Weights of a small sound classifier.
Model: 5.34M parameters, arch transformer.
Rows from block 4 of a small sound classifier, named by matrix and row number. Rows with one number belong to one neuron. Each number is 128 + 32 x the weight over its row's rms, rounded and kept within 0 to 255. All counts start at 0. Numbers have three digits each. After the name is the row's rms in percent of the matrix's.
After each neuron's rows are labels from the 100 clips, of 14976, where the neuron reaches its highest value: "top examples" is what is common among them. Only what is clearly more common there than usual is listed. The data: synthesised sound scenes: up to three everyday sounds over a background. In brackets: how many of the 100, against the usual share in percent.
# fc1: MLP up (model.blocks.4.mlp.fc1.weight, 576x192), inputs 96-191
# fc2: MLP down (model.blocks.4.mlp.fc2.weight, 192x576, transposed), outputs 96-191

fc1.82 118:102126132132130094168139160117109118127159169149136057115091139146170168201132154156100116146134032170128185180151103122149172116100084121164177135147118142079147084140086119140126131180225119135091179113080160106088078128171161111141075041080075141133119210101155140174129107130128144069
fc2.82 108:112148090125146139096154142149118133162094104094087134085111090120098077124081114109104120122143119052109104109110114118140103138163142168122146120115143101135123166098153119109255134114158079171119118171156142138161155131120131118121139126094128118118127124154132120117146144128148139163
top examples: quiet level (71 vs 29.5); electric buzz (34 vs 5.2)

fc1.462 084:114132136124119093102111124122138159135143157174137099119059071161174162166147123138107128145126056156122165154153134136152146160121110125182152122170102161106169107115064121171128162174255126106124159107112169104118087134157175087119116025104101169115074177170157155210121119128133139096
fc2.462 093:064120112096160115112145134125096135149112110119094134108121092131097082094108116094097142139160122111091118155116113140116087167161147181074117120144133078135115146101114134091255110111129085156143114134132132169147142144119101126119133092120121120157147111169134092115125149094138104166
top examples: waves (35 vs 5.6)

fc1.550 107:115102128125160057191126139116134083124146186159173053113111166111137144175109123117131077093121065161130147180201099127136190117091119127165155145137144174122149096114084132155110121185194128146093172113119135120090092105188125138130118077061091170135143139047166150153126135114148139099
fc2.550 115:149109121109150144093155133126125114151082129091100143069114103096109079117105114087072094117131116020099088113129126117098088167129155155133150099079144098105124151097154161111207122115136106159098128172148139135136142115138134118128109135117121145127110146151123132136147125110142150170
top examples: number of sounds: 1 (85 vs 33.5); vacuum cleaner (27 vs 5.9); bird chirping (25 vs 5.2)

fc1.317 119:082107138148115096163128153139132107140168169133138051096085132148174162218122175160118102125145046162137166156142106125144188092106107137169179142156100154097140088119056108129117119185229134106102168098100155099099085112159158097130100045091089140132114171109164134175137100127125143060
fc2.317 107:122140099106164140101148122129105128143103108103111154103090073095112089109091103103112136122147132065105083112111133144141104171163148156141145102125147121133127140104144132114255132118134090182100115162157145127165151134131151122123135094108126128152125134169130094140165142134133129145
top examples: quiet level (70 vs 29.5); electric buzz (35 vs 5.2)

fc1.519 121:119100148140092074126138151076125063074094149115099128035083122127144158118134139103167067104111091142090105105179153057103139108139093138204154158136127095083179109141099173108099164191196121108095196130117139102093143116151169098114102112156095119138163174103183174192191099129104182108
fc2.519 120:162086147145037141161093127131174120108105136132128147122066110191144176135216098164165179137096087159143161095097142111146113131137171169141134156155084122116193162141088124112109120171167144055146107097172159167133124131120129121103130099188115106125136148183116135172118136151085115118
top examples: number of sounds: 3 (61 vs 33.2); background: none (56 vs 22)

fc1.484 116:126148089110157152128152090157106162167129069073112123104160180104108103167090141130152083084112152093174136134139156143123159145139126089126115145098142137156144164103126144164095151130107107173129151166118102118138155154180140133138154172097174156087156119140166187125148133189160174133
fc2.484 137:127169138178162127120173135121083146134150136128080116140128076147140169147089196154115149116146105145106163146142156145092109128155071117127156100155085118122137075113134132180172155171154092167094161137057141074144112179125143091186102071124112151122084161166112100149120081108171144067
top examples: background: none (62 vs 22); fly buzzing (32 vs 5.3)

fc1.552 109:125133147136119084153138148120119118126153193156150064114088145126160175180134153152121100136129043166131169179162109139131190110109100136169169119139115148080143105147099114145124133187241103128088172108081154109097071113161159111139082041097074154121116190109144122163140100121122143063
fc2.552 105:114126111115167128097163124131118122138100104121091137099115076113102073094102101107099135108133141060125097136092136133154098190166145165105144111105134084134138144114140138106239142115139089165116122167156145141171160155146131128128158120114132113152139140163116100137136134120140133165
top examples: quiet level (70 vs 29.5); electric buzz (31 vs 5.2)

fc1.115 087:099089183106170129090177179093122049108078173145104142087145171141204164099098145108102099136129118155071105103132136086090114101136118167140166100078155057070136095096112148101079129110103144156078157103081193095102109177134127099128065113101101090137118104110133146151113065071139085133
fc2.115 090:167176085138116139161124091131071156188139067116108127144154132139087084135144138145091126133160163116126134152139154176168131231175138100116149113139113163202099170174109138139067144150131093107174114159134101137184155118125108141145169137128169128128160122143119115099156138169141100115
top examples: background: none (63 vs 22)

fc1.247 102:146071164112101118168109148100133054083150178140173120086123186156160165163154136119135099116102075127101132165161120091105126083113095122162152138129136126079130083134119146121080154126161149095095169143117156126074129084140132159103091101156090110150134157064159127157144118127059163091
fc2.247 100:130170099193098125147123086110129172124118069121101171138127125139102141119189108129168128108140159166150107080125163122141134148125125151178108135210076116139154168192090120107067169154150099084132147107161068143145128165160132095132162139132142148111153114150165155154138149181110157135
top examples: number of sounds: 3 (66 vs 33.2); quiet level (60 vs 29.5); background: none (55 vs 22)

fc1.142 095:056105163126111055132119184107150078077132197214161071117108157148147159102120146127139133164139100188102148156140111116131152107078129155117135144135134113068147118119073083089141102151192144140118141060114157106057077128130140110137101094099087099154145135057162153172122139091148120106
fc2.142 108:131113135110154169120131112133169127121100127115135151099113108108122066130113073132124137139111142089131093114080125129159100131173196139144090143123156146126105156100147125130219123104111119152167097128178146185146152119125121151101143156117157116119154098158095113112119155156136114178
top examples: quiet level (70 vs 29.5); electric buzz (28 vs 5.2)

fc1.540 129:132089174117132081100147139107108077070094137116099137037080149154156138128135121116138088110105088126098103096153164050075102123162122171212141154105118072105214135135103165096114166177165094131089175153126157122117162145159199084109095115143093114127138161151187151234188130129110171122
fc2.540 124:067125102151039135181090126101168139097134158144155133135107103164136145122188107140144159144117093181138124137109115124190160075120148120133122148217157176123113123139064109160111124161183166032183108079152160149112078124100119161118144113178133094189150155139116119136115132121123146099
top examples: number of sounds: 3 (63 vs 33.2); background: none (53 vs 22)

fc1.59 126:157150101081173151124126070167106171162108106067097135125162155076091091157090119130138078086086154076168114130148135160093129137134131100108119144111127119159110175103173121161093137096079084168149146179135103152151175148164121117130156169112168171070147110140155166108135147152163164131
fc2.59 138:122177123178133106118145139140073162154140128144097091154129093146107148129111192175127131118190114152124174146132128147133154144126073116131157110169095139137136062126121120164138149170159090151108176135062130065126100143153132108192131076111109146134089209148123108135123093105166139082
top examples: background: none (60 vs 22); fly buzzing (31 vs 5.3)

fc1.253 088:094086156131140099093156138084117074120133180131125099090146206107120135157099142126088102106108038078087121155158138096097144182131096130163172103094139128102168082143107158120057195131179074130057181147097123087107135192173116097123089043112087164085093154068175153167146099067111172082
fc2.253 074:139130133093176159104118125126088149149097162132113120108114071193167165145137147127096120118081136074125115078078156099066148159126084153154146105135077091125136104118138126099232136090122109142112123138072150113200137158145131097147129123135109138107140160194160163124134101112085129126
top examples: waves (31 vs 5.6)

fc1.316 080:152059153140101117138149138136118069126139177113174120093107164131138132123149071117121093105105105099105122139180153111091113098147135152167135178116134088105162138152135146113056129126116115111083177151144157165109140110140163117085113120158120112126174141076194133169158125116064152116
fc2.316 084:137124149166121096133134131100106126111132118169074134151089155148157158055141158123172146103135135158132139101147169081096110143129062184143164114138063110084165139181106131091092148122154059134070160120113104074127132189126130109159076123119082120109183096091149136161146080135152122092
top examples: background: none (68 vs 22); number of sounds: 3 (62 vs 33.2); quiet level (60 vs 29.5)

fc1.523 096:079145114129133068119156159106117135141148178151118096123077092130176174172121156152101105127161053160137177160145116119136171125123076121167158118156107172090149083118076097160106155174255121121093174112091167071099092141173166087138102035091102141132086184133160137195139101116124135091
fc2.523 099:109137120104164156097149122152121124147113095106103133114091105113088067099095100108105124124142127075129094098092146151127102186167155165100140107113124097137147158093115139102255122113128083165114114150157137145147162142120126122107147117106122107135140118147140093120137148148139127141
top examples: waves (38 vs 5.6)

fc1.373 097:136095173155100138082136156118159122114118157148098138118081134194159161071168140149141120160136116182108133122126136083131071129113121203124126112104103075043149121141130114077103150117141104101089105109120196119137088146067114116112076110175115073132166123121092121163125086128097098104
fc2.373 092:152197111139147128114157101121104177145118104140065123188068106111095096071115113137158145091157166130138124137138106127160109192133156155123079140210095142129114175119093074118101108158130090130187088163131130163158116134138110139103141154086110139110156110127132133140130167152165129091
top examples: background: none (65 vs 22)

fc1.553 082:084107125071128142138101092121161123123101134069152126122144093075092082120115065110089142160148134084128134126137099137160160119134171111121047128139162168184122183117150118116065114110107128118168139148182100170147141091144090191071174175160156172138104088099116088133115193103102152173
fc2.553 085:139161136163095176141117110170076171167157098146093110157121123151133137141154175188103165134145146166127139122089128128171116175185086138138159099168077159126119156191078083103110123161156100103163086142127136095155098133097147109138122076127130122124145110149129109139114099151133124133
top examples: fly buzzing (25 vs 5.3)

fc1.355 128:134110169127111077116163148104108068081099160107111125044097134145142149126127132103157076113098071118092095095160147056083131118154110138231166163113122088107193114148079176101122161173182111112081179141122155109092152145148200090093101101148089122136163152128165154180191097127101192127
fc2.355 119:117102134141039142164095139104144112092114146140140148125076125173170164101222110136143146143111095200126101104109143094193132078112148150137133164180133160090139170132081105133132145150147131036154096099157179169122109124134119138100134119195109093151152141140116143144116142121131127128
top examples: number of sounds: 3 (63 vs 33.2); background: none (54 vs 22)

fc1.334 087:100122183135153088134158146063126117109107167140136128053123167130138123164126146108087107111117060115109159147173147090093141175180085136161145141095101123118167095131104186152083211132206083155091197128092132108132119159184139093139104074107088142097119153130227198204118132093108158110
fc2.334 079:100141130089161148107125151178106173142128098141088111131089104149128144124126128150097139147107143141111152121099127132121127167104121152112195135156111083122129146099131078132255095127145120101113121094129130110158088128123102121109163092146128135121139157159149090100092133093097123120
top examples: waves (43 vs 5.6)

fc1.240 103:131109181088133088076162131078132114062068133138084171080109142127129145060112118076101082085072156142090086077175162084078079150177141178167126126092110057106169135130148149089094176115111093136084175147120137128125159175139184099103112163156105133109137078151180155177187122098114164168
fc2.240 117:117126101161124147127113136129137154126117127150122098137047065196145158131161159182139179155129100168139169112070129124204159122147113135161136132162095149097157119126076101132103096197202090121180098119111162130176114112096166131191124090117159107127138180180114123149096109170113114041
top examples: background: none (74 vs 22)

fc1.535 091:126075156090170152137122142142138058097103158126151142073165223083164136133071115096090088107091101121099129116133111130080119112134149143148146133043175081084135158079148152118104097073043138171081128132121133109121114122147103126112073120089114094125153078103159139120119107128132094165
fc2.535 092:141187108176160132116133129120082170189164116147113123163153155144094162096111173157091149137152141153145167158137119138126134189110095153125125076071082151149094086146119114117118104159154084152117137152070043065137137139117088141182141148085134124136101114106115120099111099112119117074
top examples: background: none (75 vs 22)

fc1.538 089:153121118110112103171094101141116119137153166102165062112136158104098123145112081109126108099073072121160136191157085119127155084119133107133120190167152168157119153113131099135092107125150132146121156150153101154115100077183109155088123112080121165134181130059159112127110134127148143119
fc2.538 083:152106164175178137112133135083117059129104171101109139163152084125159139142115107099105139116130093072110164117146172090070091131106120174119143089098118081135111096115136198117183158109123120184119120168108147102156113152139140101146124110105111196089097162163142127097077102082149164090
top examples: number of sounds: 1 (63 vs 33.5)

fc1.159 079:116103149159134069112169147085099159134164179150145085097068132134155149169115128134076085120122056146119158189183112109068124127118096145190161100127110121091146083131108129131110151158219106121069185097099171111098095153145160081141066058071087150087103176110146167193130100080113149075
fc2.159 091:123138094093157157135154123132106125159103086109085151093080062117094083112104079083101135084143137088136065129111129161152117181155147160108137112132158101150132144108138137119230160115147091157147121133171134164149138125126127109087177102111124107140128159175180107143128175139143129159
top examples: waves (36 vs 5.6)

fc1.561 134:163090177132118064091143127102111079079113129119103154054093143122133140120120133108155041102095118106098113108173172069076118136121101144213166138101110067120181122131114182105108176180172082120069187164116150109135162172174166080127096106144096146091141163127171165200178131120100184130
fc2.561 121:102097145110035105134124143116156092067123159158136144115094151153168139126204099109157137117098097188130116110120114089188143090124150138126131164157127141087133143119073103112111110150144160048135092064147181143094093121108126129090113106161100092154142138119148161149141126148153135120
top examples: background: none (76 vs 22)

fc1.390 090:123113187145123144090160182139126134120136179151091138117087108184191175089139148158107139172134091160097134127124170092152093104112119155145139104119084075064146083130102134096099164142159113123107116130109189104100092150085140081147062073148074086137131107163095124146113104104090124092
fc2.390 097:138178117127145127139134101153059179161124083126093115167085115092082085092134105138142153106141188136121115150162113142140117181170116168133114125187101120118152143131124081097064117139140051140125138149152091159165138126118118131123149142100103147125178103130153118159119166163161128121
top examples: number of sounds: 3 (60 vs 33.2)

fc1.174 110:141087155123111053128138130119129083070121138113120138066091159160136146131123151117169077125106106104104087120178179057098112119109088132208175157115123090100182120129094183114133172217200118109060180142111142122086140135150178089115099096143101134119166189111148151183179101123115163111
fc2.174 109:103085136149055128169077134106170099075107157152151149125113127149175133134196086108147139132082098212145108121120132123169124072133170135102120150177132147121151133159090108122093145118113164034147088066151135165109099097126113151110153118178127098158166113148133143129140161119138104135
top examples: number of sounds: 3 (66 vs 33.2)

fc1.342 118:103123132131141082164128157125115110144158198153147067116104134133170151194146141160131105129139051163132176187168109115132187119097096138158160139138122158094157084126083093145121119197219125133099174120106160095090084112172160106143103041080073137147096181098153135191138100121130144055
fc2.342 109:122122087093177124101148117119104142138120117125087129097105088106091095108089131111105126118140134065120089121108122125126089158166137169130139111108153105131127148082154144104249148125154089141121121139153153142154169141111139113109129123130135122147126137166128101128138144120130153169
top examples: quiet level (72 vs 29.5); electric buzz (35 vs 5.2)

fc1.384 080:129085144116138094127152132061121106100060148129114141070127143112150138082116112090115076094108129108098104089201143079111133114144125148160136170104183120121136146122122184098058158138113113112078155142153158150097147108161132143075093103138087126119186117095185162157150146090100165109
fc2.384 080:102155144166121113124126091091130118113170106168065110152065152135121178063139121158166135168155121174120143120114121090097094106104055151152110121123102122110174071154092078108135126185159098139089168132082110082092143180121143114145108132114104133122106125090124154161137061119121153072
top examples: background: none (66 vs 22)

fc1.162 096:059098177133144057131126185087145092080129196200161073109095138140122144109123113110146108123116092195120145157173105120153143094087125152146116143145122118109146108106074078082154092178202171172107133039124132124045087130118143128134138096082086104177131122063140141157130131111130099109
fc2.162 106:182103137109179147122113112146166127145108129092124150109125129116136065119113084136129134127110129079137086111097127127174107132152172131131113134126152147138132183096163120117229121117122121128151091127183150184142145097126112142097153137118168120112166107147129106108130169156127117152
top examples: number of sounds: 1 (75 vs 33.5); thin (high-pass) (30 vs 12.1)

fc1.99 106:139087137101156073166110149119138076089113157119192085118145229094109128128089084083125089092094111136145124162195114125110167118073136106143137169103179143126116132104136129135107122136147147156113126116116105130095124120157093159086138087083104152109141139018170161138140148152157125110
fc2.99 089:142109130108172185106120103106130112155104143095104110119162136108119142172082129104060117116137087056096119128114138111086084128070126117117145098062141103160109112077145170146177153075081131181089165183122150139128135140159088150149138089087130158091069155135136131088128128085152129140
top examples: number of sounds: 1 (66 vs 33.5)

fc1.362 092:072093151117162064145140189108146064081142165188139094134095138151139136090123121118127119145128101196098150141140076092156133126078128134129108136117129111085151114122081076106145087143196182134126111064125142110058075130123145141135127087082086116161126124063132126155153143089174112104
fc2.362 109:172112112104142137152130097155156123136121125112119144108123101102115065143085088126152126129104152097121079098114123143159091117163188136124100133151145149148137183101133121118234116111109113144168114160177146173147129105116117140106144155125163125123173094121100129110129153155152117165
top examples: number of sounds: 1 (62 vs 33.5); thin (high-pass) (33 vs 12.1)

fc1.564 117:131113144167105088100147160148091086092142129100125141064143176153121142152145184124124058133113110085100097112135180075066103137132089157224196131079123077121173110142099182119108177141159112116042168150083142082115174187146177073154113110153107113088164149115156135152165098142105180123
fc2.564 107:081078150085046084126129170042160097079108188156131179117131148124155143126208100090149120110088089175130085108123122109150113060118142128150126150149153138092145105121102107106126128143151176045129102085138168118109105143138147128105101116199116083164149124135137154162142146122149119165
top examples: background: none (77 vs 22)

fc1.501 074:130161109065169115125096096134117135153112107094136148120164108099111111140124109128103074094144140085145133154145112138108166160121119067145072137148177136133114136107189120176086143152120135158141152175138105148159132108138136170089133157136175162102127105074099092116104163144129153137
fc2.501 082:116151115202110134136177128137087146146127118136081118145105099159134138112143182147132159145159136132121178113100151137183135165140103137154143099142081114147136069185106117143110125135154065093125121087117102118161118172112136082201120132119109124162109166171140139164124088106135113077
top examples: background: none (50 vs 22); fly buzzing (32 vs 5.3)

fc1.356 105:139104091110159091187092131127133110120165159145191048101135186130143118170135108123162101083103077142144124163180073143122204075125130116134121176149149152118143135113107088129115096148169164139106144093124111146085085082178116153087118074079115152145167137081171134142144127153140128105
fc2.356 108:154125142125169135084167157074131060114100168113102136114150113107150124141082125087080099096122077052087120138116144084064071143101133163138163118090157076125109115126153195135164157129123098167092124180140147147146142130149145106130114121126123154114102157137140140119132094084125151148
top examples: number of sounds: 1 (86 vs 33.5); vacuum cleaner (28 vs 5.9)

fc1.236 116:166095171153109057093149141083116087094077134133110154059093126150128145115144138102139066103104114122101077090170145066081107138140115166215146165067112079098184125133138182120101170181166119118055188153110139116106147146168191087139111114156101132106152149133153163202173121123106175143
fc2.236 098:086106156101059117131123152127168125060096140147122160136132139142211173107197110114177150150059094170107091091099151081172125120119149145109160162159119134106134179111066133119133169124148144064138057093145170139075099139098138144106097101152088077139150149135147150125130115127106148124
top examples: background: none (76 vs 22)

fc1.198 087:115139176139150078118157143091107130131156185142109109118096125149173165192106153131093069106146038174120154159192150103093143149101077135171179109123088127086164083108104125133106167156203088134067176103069173091107083163168147079135059060083053145124090161123151166171147089106113136081
fc2.198 097:111123118091147158115152123138106146153082133104105129110093081102091056109082082112114142133105151065128105124102118125143110177143160139125155113130154107163133151086114139083255113105147100158131106137156115171160139114142131136100147108114139137133123127161149098116136153115158132173
top examples: waves (34 vs 5.6)

fc1.438 091:117061182064160118063180129125144077090103170114113134091164168121181147105081128087149131145118083120128075125102153074137082114120143148117138140098141061107114121073113169099094150077116101188130111096140166146135123179104108114116099119091104113100157103135122137124109124118155120159
fc2.438 089:142159094147155168151084094103079174205160091113135078105079074162094098162127146171112149154145127112154166162129110153126131190133089156143129079124101162166115119134114105161166142200175088134136167130150079132162124069115107125165172110121163167104160144143102132152122070201124106089
top examples: background: none (75 vs 22)

fc1.344 121:105113175150131139114140195111126120118116195161102134099097106184192202083137160162110128159148092163089135128098124095143100087096090156154122092132108120057139085128106111094121132142149135124115133097105189114112096131059126092136062084147084068186135147146098109151111077103112101091
fc2.344 110:161159098118157158142134098169085163140121081103079135129085098092099072119102132146130129114135173110160118134154126154160112186179143147126096131184111132157138185115118110119098144130146056147148081125185105177169148129138121116134173145108125136113175082146114110162130184191165135129
top examples: quiet level (60 vs 29.5); background: none (48 vs 22)

fc1.536 083:161067133111098088174092134130140078101154169107188109129119197128139151149140138112116157169085109141098120175157106130109128079073110139122145126112148129083127152173130150122074105098134164120077120116137129151079120085111098144083111087160107117126144117058124116151105111119101116115
fc2.536 086:107207129173107129109162133107056145152143114132087142148129164150110151062147145100148150120196130149114120117130136097096091140095061190120154124122095098131134103161078107088092138141169083115084184147099050074107122174155168092139082118136086139144145089118124131162142062108122177109
top examples: quiet level (64 vs 29.5); background: none (62 vs 22)

fc1.422 079:090116176071122119124119107102173090082088131101109187127164152088075131048109107093091132119127143120124087106142141107142098133111184107130088126121189138127115153125136129066082165093065137118163097107155075148123160124151123130094135173158121126107117041093109090123138173089141154152
fc2.422 108:099127099166133166131140126128094147161169149121129054141080080175140161152123152171106195181136107142128186137068104160166139143164103156149150101160081141108148103137098124132107105139194080136148084116095145111161115126091137115179120097122138111145097144181074105141080082140105105088
top examples: background: none (44 vs 22)